config.yaml
arch: "dit"
model: "class-conditioned image diffusion model"
conditioning: "class"
cond_dim: 192
activation: "quick_gelu"
fused_qkv: true
inner_norm: false
positions: "learned"
optimizer: "muon"
muon_scale: "match_rms_adamw"
adaptive_grad_clip: 0.05
final_lr_fraction: 0.01
warmup_steps: 1160
Rows from block 3, named by matrix and row number. Rows with one number belong to one attention dimension. Each number is 500 + 25 x the weight over the matrix's rms, rounded and kept within 0 to 999. All counts start at 0. Numbers have three digits each.
# v: attention query, key and value (stacked) (model.blocks.3.attn.qkv.weight, 576x192, the v third), inputs 0-191
# proj: attention output (model.blocks.3.attn.proj.weight, 192x192, transposed), outputs 0-191
v.72:417534498527486505489485503506472458505468496460482554504506494463465518521463482493477490543472469509481515498508481498499516494504487485465536530522498531524459496514497483496474503473518504504518519458501490533509525487506486473475459523466501523474475495497514476486517542531510460487479469502487488505459487483489502501510506519507468524458523549501541533500541502489497479549504522516500535473541495477461519480524507502455447480518511505499480476478452520520509523531492537516468508525466558455489504512503472486514501535561503479494477517509517548487516531480493486524
proj.72:511488488519491531524512520528518442475527499488522533530484498509476473476549538475476504446479520503508506506505504494524447508540517468510538479495485501487562518482494502509495507482534511510509480512508464482466499481472542497504512521496492524498469472541456520479495450478509498479536495529500457480499483469487505493487531514483516533484518479480484510510481510535553506477531451507542471502567517525547488519494472508474504485509517525462507499493524506502508509483495483475508442509509461494509499519484505515507472503480489515452494507513500505486520487477490512491
v.73:451486472494485497506435556513489485542485482515538523466497456509458484453475519527522510492514526440492527485515465453497489509499497520540498477501486488492532493524532526501476547497516513488491500477542498520449503463472510475514514519538494531528520472472486482520515502486506541490520487503498472493502478509528493526527485453508482472521563530490478494468522514507522485449557507482506509517499496500478490491497450493468496483521495510482492491487442486543519508507557456496481478501515446515477485497484506471493491496511509523534535480562490476488471558486480473502
proj.73:497506502510488535534488490480465501493536495484523494493499517491479556537523488524512451494483489516462533479487498473535488510518534469515525487540503519499486471457457506483507517469509480525532487527475499499465479469474510508504522503489487541546472561511494511488503507490514477502510473472522492484491511510512488508517490526517489548547474565515523502526512546496528540492485544511494501530533478501489511473487523500513501533483491468495502490482490501537496512500494503439454522483524544479532501514487523497509526488473494515523563464465515552477483498486527514537
v.74:504496485519532558500492516551475428460505489483475507477485491459537532522479445459483529506513502499532503506495519515444508500486511521510514491501559477496544455506546514501507499461505508465520491508489503509508490533501508532492462552540538532476512418538470474498486474490513512531527502465496494507456501518514485507507516459505502551524499492509482472456455479471544506467504507512513530516524498507490470471474554495489511506504497493487489484513492476483502470459483487526473501490521492509501480493520525509467483473537496511496489455498506497487483509501484480522
proj.74:472474456489476478516545508515515470515509486506508506497511506517533449533518478485510493517506498494534508469515530482487499480511481478493526506490481504507515482534486516526510531465496533510467509492461515510503517549510487502539516477460455469522476483496461449515473493495489493531466519533513502468537499505521485508475478482489494511489515486523496453585509463521528515480479531464481486499525534490485508536491535510495540467504455500486445457550480495456506504482545469539463485466512482466495473467480450536462493497501501514523466487496465481471463512486497502528
v.75:503506500496522544489513462552529460494440505493498498449501468486508477489528479487484465493498477469496497511564561495458509501505529486494483503494463498496529517505512502504549469522503508486500490470512499453481529500503523488531537483520475529490535517525505485457500507490431518489541529514515517505488482508461463490531499489460464516507519496520555480489492464500493483490513507523504555488507516504523483546495457481512483521503481474487503536459568526495516510503511501456498491501487480509499543504422519478464513466505497507481515497490483555492502475527529484525
proj.75:519540505464506471525493494494489553556521459471512493488523487479451533534511537515519511556473533498481475491502464511480488518552533521484512446485503511528514505459496534471515523443544528489484473475499492465469436508511503519523490465497527498490473516476521512528526540483479446477468538484524509530480502527501522515516464539504480541508503500496511503538494528496518540521528504491472505498422527506476504520490493541460495559493499485510515471525518531543465494505460500513543522488491468475514536483515455497486453503494517466508482501541495476467486477490497483526
v.76:458494503498530494512548472483476483525535500500476503506524502486492551491513430523481494544530500473533504527484487470556525521475515509499503522506522518508515504539497512469454448509494476536434493503480457504507565468518515496506591503532480434513501458486520467502468494492451518534465480495490503538506492527518475482529520509503499518509508541524507519499443473489431477515522506526516474515486492494511507506509494503459491500571503503481483501516506508494532530498493472489512497501523502499526542491498478506487497493529502514523483490503475481467519522482501510504
proj.76:512491506469517511479487450546503461548556479481499479511503494500523498486513492490516493525530496494514479485489564480512496475502502446501473454553519525495524478483505496490521475515481484537541511493506488511507497544485481508468513501488531486514451479460544540473485509491504512518469500504499503458535492525517530544482507457505485481467461494502492562524477514483463494501490480514515518527530493522513515499448540528536522525520509473541494536528511509517495463514487449525494506486547521501423519484527475484473492525478494527525491485504511492511456500544485489499
v.77:525500478511510508524457495486489531482520452496479497456517489473461538564483489469486467477500480560500521475507499491518512483478503487519446495503488524498470524493522474485471493495486491512496514492476517445494474474491463520475515518490515491486527484527519462530484495498532499484455503526515501485496542507492508443514517483510502511486541462485498537539461517556491521499464500479510501520517511507521494494478535460530526545495531498518536530455484512476521518500471493488473545501517492512500524534502468470487507517504450527507502469522501498518473506510522480477
proj.77:487477485509502505522491512460514519472497530479479502478478468510474487518513440520546474528481508474488536528512518530553518475479474444496507449544525471522487512510502537544508538521488485488517539505463510523490500508489464481474498562488512530491454518492467512467504455502502507515530453509482506497490484521494479514526499477529513461480560517499507517491526488508500459521453469495516525516540527525513459529473476498507480486482523512501479505489491513468478499535514476499538486473485504513501520483485483500502497523458485495496485498500513474504463519498485473497
v.78:508473513505535460473517530485485509529505520495472562507481471492497492480492463481482449510511532505505554480514506504508534530494514541507546494521488482561472503514489466476550513493553490506520518497453509469477482502467493486489491519473476500500478462513520500489537523475497472517489503517467473474518496492472490455456460508499471519514485534509486508510482504482534430450476483502486495477513515513506463494498517488485507523464504470447499487492494545519481472502474481587532485488527553512511501469497499479480475431488530516501432518449577462488510497486524507494
proj.78:497470508504478560462489523517566515498476456490476503476506490436483493481514453443485495525511484495548552490491537548460497477516514512511557488461502505526515522475496469511490507462474533510485497531481473472551513471503497465502480475488480511465490505488495495490491473526469508520457480515448487531478474485480508469494499527487427502518480528495495485518539466470523527501516459524507538535501491500529495504510466493519492464449460528541490485508503520505480481515469458467488477506517503504458521535515530463476486490510488449526517514494549500509535434519496499495